From a checkpoint of a small contrastive audio-text model.
Model: 5.88M parameters, mfcc input, encoder arch convnext, encoder activation gelu_tanh, encoder layers 14, encoder width 192, text encoder norm rmsnorm.
Data: trained on phrases spoken by 400 fixed synthetic voices, 55.1 epochs.
Rows from block 7 of the audio encoder of a small contrastive audio-text model, named by matrix and row number. Rows with one number belong to one neuron. Each number is 128 + 24 x the weight over its row's rms, rounded and kept within 0 to 255. All counts start at 0. After the name is the row's rms in percent of the matrix's.
After each neuron's rows are labels from the 100 clips, of 14848, where the neuron reaches its highest value: "peak on" is the class under the peak. Only what is clearly more common there than usual is listed. The data: phrases spoken by 400 fixed synthetic voices. In brackets: how many of the 100.
# fc1: MLP up (encoder.blocks.7.mlp.fc1.weight, 384x192), inputs 96-143
# fc2: MLP down (encoder.blocks.7.mlp.fc2.weight, 192x384, transposed), outputs 96-143

fc1.30 100 [178 108 148  97 120 149 122 124 157 110 105 126 109 119 116 124 131  95 113 106 105 118 165 202  92 115 139 108 114 118 168 134 146  82 127 175 126 113 167  86  80 134 106 114 198 125 124 120]
fc2.30 108 [134 125 139 112 132 149 125 145 173 147 106 130  94 140 132 134 136 133 175 100 118 108 109 120  81 137 145 122 143 154 125 180 155 110 108  86 135 134 101 128 164 117 129 162  68 133 146 110]
peak on: /oʊ/ (68)

fc1.197 105 [ 92  99 144 128 151 176 127 129 119 144 127 106 165 119 153 152 113 150 128 149 101 132  85 122 135  76 123 135 108 159 103 128 137  75  93 141 129 115 119 127 108 141 155 137 144 120  94 144]
fc2.197 099 [148 103 159  99 129 115 176 118 128 133 108  98 134 145 136 136 115 172 164 126  89 127 110 137 122  93 168 111 111 107 131 136 118  98 122 112 131 110 124 155 153 120 128 125  86 114 103 141]
peak on: /ɝ/ (70)

fc1.166 094 [ 95 139 116 148  85 150 132 174 126 112 115 145 136 150 126 145 166 140  85 126 108  91 138 130  98 129 114 184 151 138 128 101 134 110 109 116 125 135 133 175 118 137 124  92 165 125 157 134]
fc2.166 103 [149 131 137 111  97 167 149 159 131 172 163 111 122 134 155 143  78 135 135  86 104 163 144 173 118 144  73 136 108 149  94 135 103 172 131 123 129 131 142 109  92 106 104 104  95  89 126 158]
peak on: /ə/ (63)

fc1.260 101 [ 94 119 164 120 131  99 153 138 117 128  91 100 149 142 122 143 123 121 125 119 108 104  98 147 132  90 151 129 150 188 122 119 154 108 124 116 118 154 142 114 113 175 132  84 111 123 103 134]
fc2.260 099 [135 151 154 145 135  91 194 112 164 142 144 104 124 165 158 133 135 145 153 100 120 140 137 131 110 114 124 118 110 111 107 145 116 119 175  94 122 116 133 135 170 149 117 143 149 120  90 127]
peak on: /dʒ/ (67)

fc1.131 104 [ 96 106 139 122 127 137 120 146 138 138 119 114 119 134 150 146 150 188 110 176 138 118 127 127 125  70 110 101 132 133 117 107 135  91  73 120 142 104 139 135  80  87 148  90 145 100 139 123]
fc2.131 084 [112 137 140 129 172 145 121 141 142 154 116 127 129 125 126 137 139 112 188 137 118  88 128 113 134 100 154 112 152 116 178 139 139 127 177 127 165 128 110 105 143 141 129 130 103 114 110  80]
peak on: /ɝ/ (38); /z/ (35)

fc1.90 094 [165 123 155 144 118 131 125 189 141 158 143 147 105 167  83 113 125 125  74 155 141 147 144 151 108 152 138 178 141 131 141 111 197  99 117 131 126 166 138 138 133 129 153  73 134 126 123 124]
fc2.90 101 [120 123 116 157 117 144 140 157 153 116 145 131 133 177 144 129 112 120 131 103 117 137 127 135 114 128  73  86 139 145  92 135  95 140  92 116 120 119 190 102 124 116 125 116  87 122 132 153]
peak on: /aɪ/ (100)

fc1.168 097 [165 149 139 135 136 105 109 147 134 134  92 147  98 112 104  81 120 140 134 162  76 157 142 117 102 109 119 160 122 127 103 168 108 151 123 145 121  92 167 174 129 125 136 100 151 130 131 139]
fc2.168 098 [147 139 121 126  51 136 173 180 108 147 155 133 134 119 134 129 133 128 130  15 103 122 111 108 143 137 139 123 114 128 132 160 119 122 144 146 132 124 129 127 132 125 126 125 138 136 133 152]
peak on: /f/ (32)

fc1.248 096 [126 162  98 108 107 169 134 134 125 149  92 136 132 118 153 115 113 162 119  92 135 114 118 120 100 152 105 193 112 149  99 101 100 111  91 153 134 116 147 125 117 171 122  89 119 127 152  97]
fc2.248 096 [143 147 123 132  66 158 190 179 120 149 139 143 127 118 124 100 163 144 174  26 120 134 102 111 135 168 157 133  99 138 171 172 125 132 131 153 148 126  98 137 164 116 116 113 144 121 136 139]
peak on: /ə/ (29)

fc1.52 093 [161 120 157 158 135 143 125 156 137 147 107 138 132 168 129 136 145 113 100 150  90 137 101 128  93 106 123 187 154 127 122 126 112 114 123 121  99 125 143 110  88 142 104 123 157  96 143 106]
fc2.52 100 [143  96 159 133  98 126 174 172 119 148 129 128 133 128 137 118 103 141 146  85 117 133 119 191 108 156  88 134  89 139 137 141  81 132 126 115 157 139 115 125  96  80 105  91  95 127 122 166]
peak on: /aɪ/ (48)

fc1.335 089 [ 97 128 129 120  62 111 153 132 126 163 109 108 149 151  93 128 134 156  83  97 105 112 126 161 121  90  95 143 109 132  84 137 139 136 151 104 145 131 137 108  99 121 130 119 117 131 118 122]
fc2.335 088 [145 125 139 154 123 140 135 145 114 137 114 158 132 163  88 143 127 125 149 116 118 154 141 113 136 111 128 130 110 130 155 118 146  97 141 124 119 132 102 148 139 128 134 119 116 173 111 133]
peak on: silence (83)

fc1.361 097 [ 84 141 122 162 149 109 129 138 111 144  81 163 125 131 151 101 131 157 148 139  99 115 132 109  80 145 110 131  81 162  89 165  98 136 138 110 125  98 146 142 102  70 121  94 119 142 148 155]
fc2.361 097 [139 124  76 122  98 144 112 117  50 126 113 187 151 138 137 140 129 105 135 162 126 107 116 118 122 159 139  93 158 111 111 112 122 115 131 167 129 120 124 130 141 126 117 129 132 112 111 147]
peak on: /k/ (31)

fc1.308 105 [143 106 118 140 108 151 106 128 162 187 112  95 103 101 144  69 151 178 125 156 103 105 146 135 143 110 103 146 117 135 105 104 150 103 143 152 145 111 173 124  82 107 145  85 161 125 130 185]
fc2.308 079 [147 136 122 137 120 121 147 110 149 131 122 113 150 136 114 127 128 147 158 118 114 139 113 142 148 110 142 148 101 157 142 143 140 144 124 139 125 144 157 101 131 141 156 117  90 140 112 144]
peak on: /i/ (39)

fc1.359 109 [162 132 139 158 105 112  86 113 139 212 135  92 104  88 144 112 139 115  53 149 134 135 157 101 132 132 152 155 118 141 144  97 135 121  85 153 102 102 152 130 137  99 110 106 160 152 143 128]
fc2.359 129 [ 72 166 143 168 129 146 113 147 122 122 124 111 144 134  70 122 129 139 104 158 124 157 122 175 108 136  95  86 121 120 121 113 117 109  64 143  80 102 146 110 139 151 125  88 109 128 125 178]
peak on: /i/ (99)

fc1.242 097 [110  88 101 139 146 138 152 126 116 191  92  87 137 139 102 144 169 102 127 120 149 103 103 161 137 142 123 169 163 141 134  97 138 152 141 113 152 172 134 142 100 117 148 105 119 131  85 105]
fc2.242 090 [102 146 165 149 161 132 116 141 143 126 142 110 131 139 126 146  85 126  91 143 105 147 135 141 137 110 118 127  94 138 137 112 146 138 124 116 129 142 142 106 124 134 177 107 106 151 110 149]
peak on: /t/ (35); /s/ (34)

fc1.89 109 [119 107 113  95 175 175 111 135 102 182 148 155  88 101 149 101 124 160 132 119 151 151 123 130 120 116  86 139 123 100 124 141 101 120  85 135 137 126 110 142 119 122 164 105 110 148 104 139]
fc2.89 098 [169 142 147 118 134 100 144 154 101 139 149 146 136 156 154 160 121 133 191  79 111 132 121 114 148  84 123  97 104 134 126 119 121  91 142 155 126 142 116 145 156 104 117 131  93 105 122 177]
peak on: /k/ (38); /t/ (33)

fc1.151 082 [127 111 124 144 119 170 121 178 124 102 104 116 145 139  94 111 149  98 109 102 120  78  65 199 136 123 130 177 127 178 124 132 180 105 153 105 101 143 145 116 135 141 128 122 117 110 122 157]
fc2.151 082 [119 160 123 131 109 167 163 186 132 184 183 120 111 111 146 135 122 126 118  45 117 150 142 166 134 132 117 153 115 150 121 187 111 137 164 138 128 149 121 158 156 130 130 134 159 106 135 112]
peak on: /ɪ/ (84)

fc1.267 098 [ 92 135 120 148  84 120 113 156 117 122 131 150 107  94 123 122 184 106 105  98 126 135 138 145 127 162 130 161 115 140  95 171 147 145 127 101 166  95  96 173 162 129 141 138  77 154 117 171]
fc2.267 082 [103 160 143 145 111 147 165 132  63 163 136 164 160 132 116 115 116 151 170 126 140 142 142 153 147 127 143 133 163 139 103 134 157 138  77 157 129 120 126 129 111 104 136  96 123 156  90 110]
peak on: /ɛ/ (50)

fc1.85 098 [129 150 144 168 137 165 121 138 118 133 115 136 120 180  74 152 118 112  89 130 123 152 160 136 155 105 134 151 105 117 182 108 106 150 118 116 147 126  72 128 136 137 132 129  90 143 129  96]
fc2.85 090 [103  76 173  76 145 113  96 174 133 168 191 109 173 144 114 131 155 141 197  97 120 118 132 153 164  75 138 134 112 130 130 169 147 109 166 121 135 149 135 190 140 126 144  98 158 136 109 131]
peak on: /ə/ (61); /w/ (37)

fc1.219 099 [140 155 131 104 126 167 142 117 111 161  95 125 130 181 135 120 127 143  80 171  80  81  73 134 145  87 163 134 122 162 111 109 132 141 155 139  96  61  89  74  99 132 104 138 132 135 168 107]
fc2.219 098 [117 107 184  84 143 138 144 120 109 159 140  97 157 159 156 122 122 152 152 119  95 117 150 126 143  88 185 149  98 141 126 114 121 107 174 150 162 153  98 194 136 116 157 125 133 146  79 108]
peak on: /ə/ (81)

fc1.341 098 [ 95  88 119 138 111 155 134 187 113 108 102 143 137 158 146 117 183 113  75 167 125  97 137 137 115 131  92 170 134 165 134 146 149 116 109 166 108 126 118 156 114 112 124 135 174 120 132 116]
fc2.341 101 [104 119 118 116 147 164 128 145 142 148 125 118  77 120 139 158 108 116 108  80 138 154 129 180  99 104 106 126  89 167 106 130  98 182 113 130 150 138 121 148 131 142 148 142  95 147  74 125]
peak on: /ə/ (85)

fc1.269 093 [ 85 136 154 111 128 110 176 126 169 135  75 117 123 172 144 157 109 153  95 105 138 131  78 122 120 139 172 102 165 120 136 102 127 110  97  90 108 145 137 125 138 153 107 132 128 107 123 122]
fc2.269 092 [145 138 104 129 141 142 109 147 156  99 108 104 133 134 106 118 148 119 129 165 118 142 108 107 131  94  96 101 158 121 107 128 146 130 151  98 113 214 137 136 165 131 119 122 149  84 104 144]
peak on: /n/ (49)

fc1.202 110 [163 126 139 151 139 130 113 142 171 137 118 134 142 148 120 138 159 112  96 131 103 148 146 127 113  85  79 135 134 145 136 126 125  89  90 134  95 122 123 119 156 103  62 122 133 185 150 130]
fc2.202 111 [128 133 146 112 101 146 128  87 119 111  89 119 119 106  94 164 125 131 137 121 111 126  65 145 149 138 127 104 102 118 144 133 160 122 103 123  78  97  99 102  97 156 101 136  83  92 149 118]
peak on: /eɪ/ (62)

fc1.266 103 [105  99 161 118 129 159 141 119 128 142  97  79 149 159  81 140 125 129 122  69  94 143  84 168 158 126 136 179 161 151 127 106 108  93 151 113  93 138 130 136 166 161 142 102  98 122 101 129]
fc2.266 093 [ 98 128 178 140 154 166 144 142 197 134 163  54 135 127 144 124 130 186 139 131 143 124 128 151 107 130 138 140  91 119  94 125 127 140 151  97 138 133 144 152 165 124 128 110 162 119 100 129]
peak on: /dʒ/ (61)

fc1.381 089 [ 74 125 119 124  83 144 104 171 125 112  98 118 179 172 115 116 166 125 104 128  98  88 102 165 148 152 109 153 136 150 150 143 182 123 129 118 117 136 113 129 134 126 121 126 159 126 145 149]
fc2.381 099 [155 117 146 127 126 147 116 155 135 166 169  97 102 115 143 146  99  98 126  72 138 144 148 179 113 128  95 148  99 148 110 188 123 152 140 119 136 115 105 156 126 134 114 148 139 116 101 126]
peak on: /ɛ/ (30); /ɪ/ (26)

fc1.117 104 [145 130 126 142 128 106 129 151 152 143 130 143 121 110 147 147 132 131 109 124 132 157 134 131 119  99 148 119 119  81 110 125 118 142 101 114 151 136 142  88 111 130 153 132 151 169 141 138]
fc2.117 091 [ 87 101 133 166 153 140 125 118 148  88 119 131 168 167 117 114 142 135  99 123 145 142 143 117 181 135 134 114 164 114  96  78 134 116 139 156 117 148 145 130 147 137 126 119 113 143 131 117]
peak on: /eɪ/ (25)

fc1.155 100 [121 167 145 128 139 112 132 128 138 146 144  76  86 119 105 139 146 141 102 106 110 174 127 138 179  78 131 131 131 112 101 152 135 132 131  95 103 129  93 119 165 159 125 126  60 130  94 118]
fc2.155 093 [147 119 126 131 163 127 139 117 164 148 106 141 112 118 103 110 141 141 163 131 111 106 141 147 101  98 116 118 101 106 151 141 129 114 137  85 115 139 113 145 115 154 151 169 131 113 125 115]
peak on: /s/ (68)

fc1.358 105 [134 113 111  88 129 142 138 131 121 125 133 108 116  78 159 141 127 131 126 106  77 135  99 121 151  92 142 153 118  91 127 121 148  77  83 138 141  84 147 122 141 114 103 114  92 148 138 157]
fc2.358 104 [130  89 107 154 147  91 140 139 165 113 131  95 101 108 126 113 120 152 168 137 166  92 109 122 115  59 105 115  99  94 132 118 130 111 129 100 140 116 112 137 154 107 103 123 137 134 128 156]
peak on: /k/ (97)

fc1.109 106 [156 152 148 120 105 127 125 113 145 175 103  98 119 120 119 118 142 122 104 134 101  83 106 180 176 140 100 146 157 184 138 122 151 144 162 140 139 107 125 134 102 145 104 117 112 131  94 137]
fc2.109 109 [ 89 116 130 148 156 119 159 100 126 117 128 115 157 172  97 108 149 102 131 155  83 133 129 141 127 103 117 133 138 130 113 101 128 123 128  69 120 153 166 138 108 100 142  87 109 130  91 136]
peak on: /s/ (67)

fc1.362 087 [ 93 123 142 142 137 133 149 134 136 121 102 102 139 154 147 153 145 128 108 124 132 128 142 116 155 147 168 152 112 118  73 158  89 101  99  80 144 122 138 115 138 126  84 108 167 138 143 113]
fc2.362 090 [121  98 134 117 156 166  67 151 117 119 133 103 136 129 131 129 103 122  94 166 105 148  90 119 158  95 102 129 120 132 126 132 129 124 148 119 129 147 103 112 116 125  96 124 115 114 110 146]
peak on: silence (77)

fc1.156 107 [112 117 133  84 127 186  84 131 110 124 143 141 107 162 159 153 136 148 113  92 135 126  70 135 134 153  92 157 149 159  91 106 104 113 105 139 115 129 104 117 154 148  94 128 155 107 119  94]
fc2.156 104 [143 119 120 109 127 128 126 157  89 148 149 128 127 112 162 128 137 121 172 136 110 118 141 108 134 143  97 136 111  85 131 126  86 132 182 125 129 161  99 145 158 116 104 124 158 108 165 160]
peak on: /ə/ (49); /ɝ/ (29)

fc1.320 100 [156 115 135 159 129 155 111 130 150 144  86 141 131 102 122 157 124  93 146 178 103 125  81  90 112 132  95 133 129 174 140 143 144 118 100 154 119  65 129 159 108 132 119 124 135 158 126 161]
fc2.320 086 [107  74 113 134 182 117 103 130 128 132 111 123 129 124 135 134 133 114 102 137 115 145  79 139 115 126 138 101 113 136 131 129 180 141 125 122 122 150 124 120 136 142 122 139 126 142 111 114]
peak on: /ə/ (40)

fc1.60 097 [174 147 102 127 129 131 166 130 124 132 101 116 140 146 108 143  84  82 101 147 162  83  80 146 117  97 136 159 124 144 104 100 141 159 140  93  84 126  93 108 126 150 111 144 116 155 139 111]
fc2.60 084 [142 125 120 150  79 130 136 110  73 142 105 163 130 128 147  82 124  90 114 127 119 119 115 109 106 120 113 157 132 144 125 128 147  98 124 143 142 156 147 162 148 120 123 123 120 106 124 146]
peak on: /n/ (25)

fc1.61 108 [109 119 136 146 173 162 150 171 142 124 132 142  98 131 157 168 101 119 153 103  99 131 116 136  95 138 151 171  73  92 111 132 128 119 112 154 166 108 117 124 119 117 142 130 136 152 179 135]
fc2.61 096 [119 125 147 122 115 161 105 124 132 121 151  91 110 110 116 129 122 110 142  77 127 152 125 155 117  84  72 132 141 173 102 139 146 135 109 115  98 140 126  89 110 126 117 129 126 105 152 167]
peak on: /dʒ/ (27)

fc1.11 100 [177 104 115 111  99 142 130  99 129 132  86  91 115 101 146 174 107  96  71 127 138 140  61 144 150 147 137 131 107 177 108 141 122 104 125 129 126 146  70 118 173 120 108 134 144 132 192 150]
fc2.11 094 [ 78 142 175 124 119 138 129  89 105 131 144 113 174 141 111  75  92 136 116 148 154 158 119 172 134 140 103 139 122 126  55 100 129 133  98 152 113 118 137 121 128  96 110 109 135 127 135 142]
peak on: /u/ (72)

fc1.346 103 [114 120 164 149 162 145 116 138 138 144 141 138 138 154 153 105 153 132 117  77 113  81 138 124 124 158 131 185 134 153 113 127 185 146 108 109 104 154  92 168 169 157 124 123 140 138 104 149]
fc2.346 100 [150 139 117 148  97 175 128 147 145 162 159 126  75  92 127 128 157 119 119  88 157 114 124  94  97 156 127 140 149 149 150 148 158 137 148  92 123 160 113 161 170 155  88 171 140 132 140 115]
peak on: /ɛ/ (63); /ɪ/ (37)

fc1.49 105 [120 129 124  88 121  91 116 114 130 147 129 146 150 158 103 126 128 139 113 154 134 107 135 154  98 121 130 122 146 140 110 116 140 110 136 150 155 152 129 148 153 153 120 123 144 162 153 128]
fc2.49 113 [130 112 133  89 112 131 146 107 122 135 131 135 130 108 159 158  98 150 161  93  82 100 125 122 145  84 145 117  85 131 164 131 141 130 135 123 120 116 120 110 105 191 146 144  98 132 130 150]
peak on: /t/ (37)

fc1.306 101 [111 182  85 140 120 147 121 133 117 151  65 116 108 170 125  89 163 156 108 117 129 119  60 177 123 136 153 109 172 133 110 132 117 107  94 125 155 122 132 129 133  98 169 117 118 148 131 111]
fc2.306 103 [134 132 136 141 193 109 105 165 135 127  96 131 117 145 129 136 164 145 115 118 121 158 102  88 126 122 129 156 162 144 144 141 183 109 147 110 155 199 120 115 118 109 150 132 105 126 105 128]
peak on: /n/ (47); /ɹ/ (39)

fc1.360 098 [116 103 100 137 105 137  75 135 157  90 104  89 107 120 167 154 186 135 103 163  73 107 102 123 145 159 149 121  93 118 101 116 127  94 111 117 136 105 161 145 117  93 111 102 110 136 120 143]
fc2.360 099 [158  96 112 133 100 189 124 171 129 148 109 126 139 122 141 130 141 143  95 120  95 136 105 116 124  97 119 157 134 149 149 133 132 131 164 134 118 138 141  79 158 147 140 115 122 160  73 134]
peak on: /oʊ/ (55); /ɔɪ/ (37)

fc1.298 096 [152 125 158 100 106 119 140 136 143 108 123 105 135  93 135 169 128  87 137 113 135 139 151 128 128 135 142 135 161 112 139 140 139 118 157 164 153 135 127 114 135 165 105 108  94 146 121 155]
fc2.298 092 [ 78  98 101 137 163 150 120 143 183  93 141 109 166 154 187 165 131 144 155 119 128  79 111  85 150 127 132  83 131 105 136 140 130 140 168 127 136 118 150 126 121 141 149 113 103 151 162 111]
peak on: /k/ (78)

fc1.175 102 [191 119 142 151  96 132 100 113 149 172 147 108 120  87 137 147 120 135  66 134 151 118 135  97 117 115 146 190 104 131 126 107 149 123  81 117 109 107 158 146 153 105 144 132 173 145 154 139]
fc2.175 110 [ 71 177 149 176 116 158 127 136 118 111 129 136 143 145  92 117 138 154 122 162 120 145 120 182 128 164 102 110 129 120 136 117  98 114  73 155  91 110 152  94 116 134 103  87 121 107 139 169]
peak on: /i/ (97)

fc1.238 099 [119 160 152 118 133  99 140 126 126 109 127 103 111 124  52 133 145 120 120 133 116 164 153 172 107  87 140 123  89 131 104 132 122 156 131 121 144  95 116 115  96 168 138 126 150 118 120 157]
fc2.238 089 [123 146 158  94 150 103 148 101 178 116 143 102 165 173 154 149  83 141 151  92 131  94 151 117 150  76 138 102 122 119  97 146 169 135 144  77 133 132 128 123 124 125 157 153 122 115 102 105]
peak on: /p/ (72)

fc1.211 103 [168 162 124 152 165 144 127 115 138 143  87 136 145 143 142 142 137 161 137 147 136 127 118 112 145 136 140 173 121 107 109 126 191 116 105 126 100  81 140 122 147  82 140 132 137 159 137 125]
fc2.211 085 [160 102 103 154 100 123 119 125  91  98  83 168 122 144 111  76 150 120 153 137  78 106  81 117 134 174 137 156 153 113 147 112 108 137 150 148 139 145 132 132 118  96  94 133 115 136 127 154]
peak on: silence (66)

fc1.77 101 [102 122 131 132 103 104 126 143 152 144 134 111 120 117 144 141 178 112  71  93  79 100 151 137 104 127  95 106 117 114 110 147 166 132 132 103 138 138 126 165 109  95 112 135 116 126 138 131]
fc2.77 110 [137 142 132 138 116 130 151 137 126 173 139 150 141 118  99 121 101  91 144 136 103 154 162 152 162 124 163 115 107 160 163 121 136 142 101 121 134  96 121 121 137 157 160 101 118 187 103 101]
peak on: silence (82)

fc1.54 099 [129 117 186 163  92  86 120 169 182 127  90 128 122 145 165 141 161 117 115 152 115 115 140 115 145 115 135 138  91 105 153 117 121 140 120 119 156 100 164 111 128 118 135  59 105 144 141 151]
fc2.54 107 [159 108 119 108  82 110 147 166  99 145 150 130 133 134 119 139 109 112 150  75 131 130 118 110 145 123 123 117  95 107 129 160 139 106 159 135 132 111  88 142 134 124  97 146 135 119 123 162]
peak on: /ɪ/ (34)

fc1.292 107 [111 154 138  92 111  77 104 162 149 141  98 146 122 145 104  69 150 108 120 148 130 124 146 141 127 142 120 111 137  96 124 133 118 160 145 121 147  72 117 119  63 101 170 120  97 124 141 100]
fc2.292 088 [101 133 143 157 150  92 140 104 137 124 146 137 170 155 123 129  87 148 173 144 126 137 131 121 150 118 114  83 126 112 121 123 146 107 124 139  93 102 139 153 139 159 122 115 108  81 128 143]
peak on: /ɛ/ (29)

fc1.137 101 [151 117 147 143 158 133 119 140 141 157 147 109 114 101 138  76 143  99  91 145 129 103 138 171 133 127 132 161 146 108 130 149 138 131 106 135 114 121 149 106  96 108  85  86 113 131 128 107]
fc2.137 094 [135 170 104 158 128 141 137 142 167 120 132 127 123 170 102 105 143 120 152 143 120 157 132 136 108  65  97  86 132 109 152 130 110 118 134 110 140 138 152 117 159 110 109 110  90 119  96 143]
peak on: /k/ (42); /aɪ/ (35)

fc1.119 097 [124 164 120 134 147 167 130 147 133 123  68 150 115 138 115 135 117 135 140  98 135 134 124 146 102 141 121 116 141 117 158 181 133  97 119 146 147  97 145 170 158  66 137 127 178 133 135 109]
fc2.119 092 [166 117 158 148  88 126  94  91 107 128 101 139 156 128  98 131 150 128  86 148 114 141  73 106  97  86 120 104 126  94 134 120 148 143 155 111 123 141 152 103 102 112 105 117 139 146 115 126]
peak on: /u/ (63)

fc1.321 100 [114 102 153 152 128 151 110 135 138 124 142 107 132 156 112 104 163 135 130 114 118 120 133 176 143 140 143 129  90 107 123 145 135  85 129 134 133 128 129 109 130 174 140  90 143  84 154 154]
fc2.321 104 [100 163 126 142  97 145 181 142 144 137 163 166 141 152 124 122 130 109 123  62 138 159 140 137 136 130 141 106 112 174 136 157 146 115 139 112 151 173 145 130 132 117 145 112 131 112 161 131]
peak on: /æ/ (79)

fc1.271 090 [126 129 150 157 103 150  91 138 164 119 158 114 111 131 118 137 107 116 122 104 124 130 124 120 132 135 127 148 102 139  99 117 134 119 106  89 128 120 148 168 118 129 109 127 175 123 148 117]
fc2.271 084 [ 87 149 111 126 132 144 151 145 127 130 158 161 150 121 123 105 168 129 112 113 130 182 135 176 144 175 143 123 141 165 137 150 142 108 110 125 136 173 133 131 124 134 133 110 133 108 166 115]
peak on: /æ/ (38)

fc1.252 099 [ 93 150 164  83 137 105 128 142 136 116 117 136 124 186 102 161  99 116 146 164  91 133 152  97 132 106 171 143 151  97 131 118 156 122  83 115 105 126 158 115  97 185 122 104 118 130 134 112]
fc2.252 079 [183 161 136 151 104 104 155 100 135 172 131 148 100 130  98 140 151  99 152 123 166 160 147 113  76 135 120 134 148  99 136 108 145 142 153  80 113 113 118 119 196 158 131 131 149 139 128 122]
peak on: /p/ (33); /aɪ/ (29)

fc1.122 115 [147 150 144  79 125 115 137 135 117 115 123 127 110 125 110 153 126  96 127 101 126 112  83 138 116 172 128 177 184 160 139 121 111 139 143 161 168 150 144  91 124 128 120 118  95 161 118 134]
fc2.122 123 [ 92 104 109 111 168  98 132 134 130 107 163 128 164 137 185 170  92 133 112 124  92 115 121 135 173 144 156 134 112 113 144  92 120  91 135 139 150 142 149 118 109 105 151  93  99 117 144 175]
peak on: /k/ (98)

fc1.100 097 [119 119 137 123  89 136  97 119 138 148 143  95 135 116 114 133 177 124  89 164 142 140 123 118 125 139 116 124 124 155 111 138 181  91 118 121  97 125 122  99 156 122 157 131 137 149 135  93]
fc2.100 083 [105 135 130 134 142 106 154 114 115 162 126 122  73 102 110 140 104 142 137 132 135 111 149 159 134  93 151  76 100 117 146 135 130 136  85 121 111  68 112 123 118 136 133 134 148 114 103 107]
peak on: /i/ (36); /ɝ/ (35)

fc1.186 094 [126 132 123 176 136  92 137 138 131 189 121 144  99 116 112 121 134 130 121 121 110 111 161 188 123 110 139 133 138 119 130 115 137 115  76 139 118 160 143 129 132 161 179  71 115 124 143 115]
fc2.186 089 [223 119  86 145 112 129 179 104  95 148 116 190 110 103 115  97 129 109 163  63 147 136 101 110 153 125 158 148 143 138 160 137 161 134 133 143 140 118 136 127 122 126 153 140 141 145 158 114]
peak on: /oʊ/ (43); /l/ (28)

fc1.51 104 [124 131 118 103 101 130 158 140 106 167 142 124 136 164 163 148 132 169 116 121 168 140 138 128 120 151 139 117 108 129 119  99 137  97  76 119 106 140 136 152 107 140 147 132 104 141 189 120]
fc2.51 087 [ 77 112 148 135 128 140 104 160 128 134 146 140 142 115 154 179 100 128 153 103 112 101 158 106 110 137 171 133 161 140 115 152  91 127 136 176 125  92 103 101 180 136 167 120 113 153 142 125]
peak on: /n/ (31); /ɹ/ (27)

fc1.230 099 [148 132 121 137 123 106 137 126 141 125  67 117 145 151 102 140 112 152 145 157 119 131  75 159 114 154 107 120 145 149 182 152 103 149 144 139 119 125 138 114  99 159 136 130 171 171 142 149]
fc2.230 108 [122 150 105 146 142 130 143  81 125 114  96 122 114 133 119 128 147  88  96 188 116 135  89 116 100 128 169 105 133 128 133  91 113 137 125 131 102 144 148 118 162 136 128 104 128 146 124 144]
peak on: /k/ (64)

fc1.36 101 [139 122 126 172  90 106  98 137 121 136 148 110 129 139 169 131 142 133  54 177 147 144 110 136 162  79 114 138 111 105 165 109 123 108  67 128 158  97 119 136 131  98 141 126 150 125  93 129]
fc2.36 104 [ 72 154  87 128 131 122 152 173 104 111 112 144 133 138 127 135 145 145  97  93 159 111 109  97 134 126 156 113 157 153 138 153  98 118 129 134 127 140 125 117 116 120 123 117 147 131 135 147]
peak on: /æ/ (68)

fc1.25 083 [148 177 119 138 141 176 126 107 151 129  65  93 173  96 122 115 155 145 124 112 121 107  93 145 147 145 171 159 117 122 101 150 120 115 141 118  88  81 132 113 150 125 131 125 165 136 117 123]
fc2.25 088 [128 128 100 158 175 169  96 148 151 129 133  99 143 128 151 137 122 124  89 165 123 130 109 136 143 105 114 134 140 134  90 126 126 130 135 115 107 161 137 120 158 132 116 129 143 123 103 147]
peak on: /t/ (41)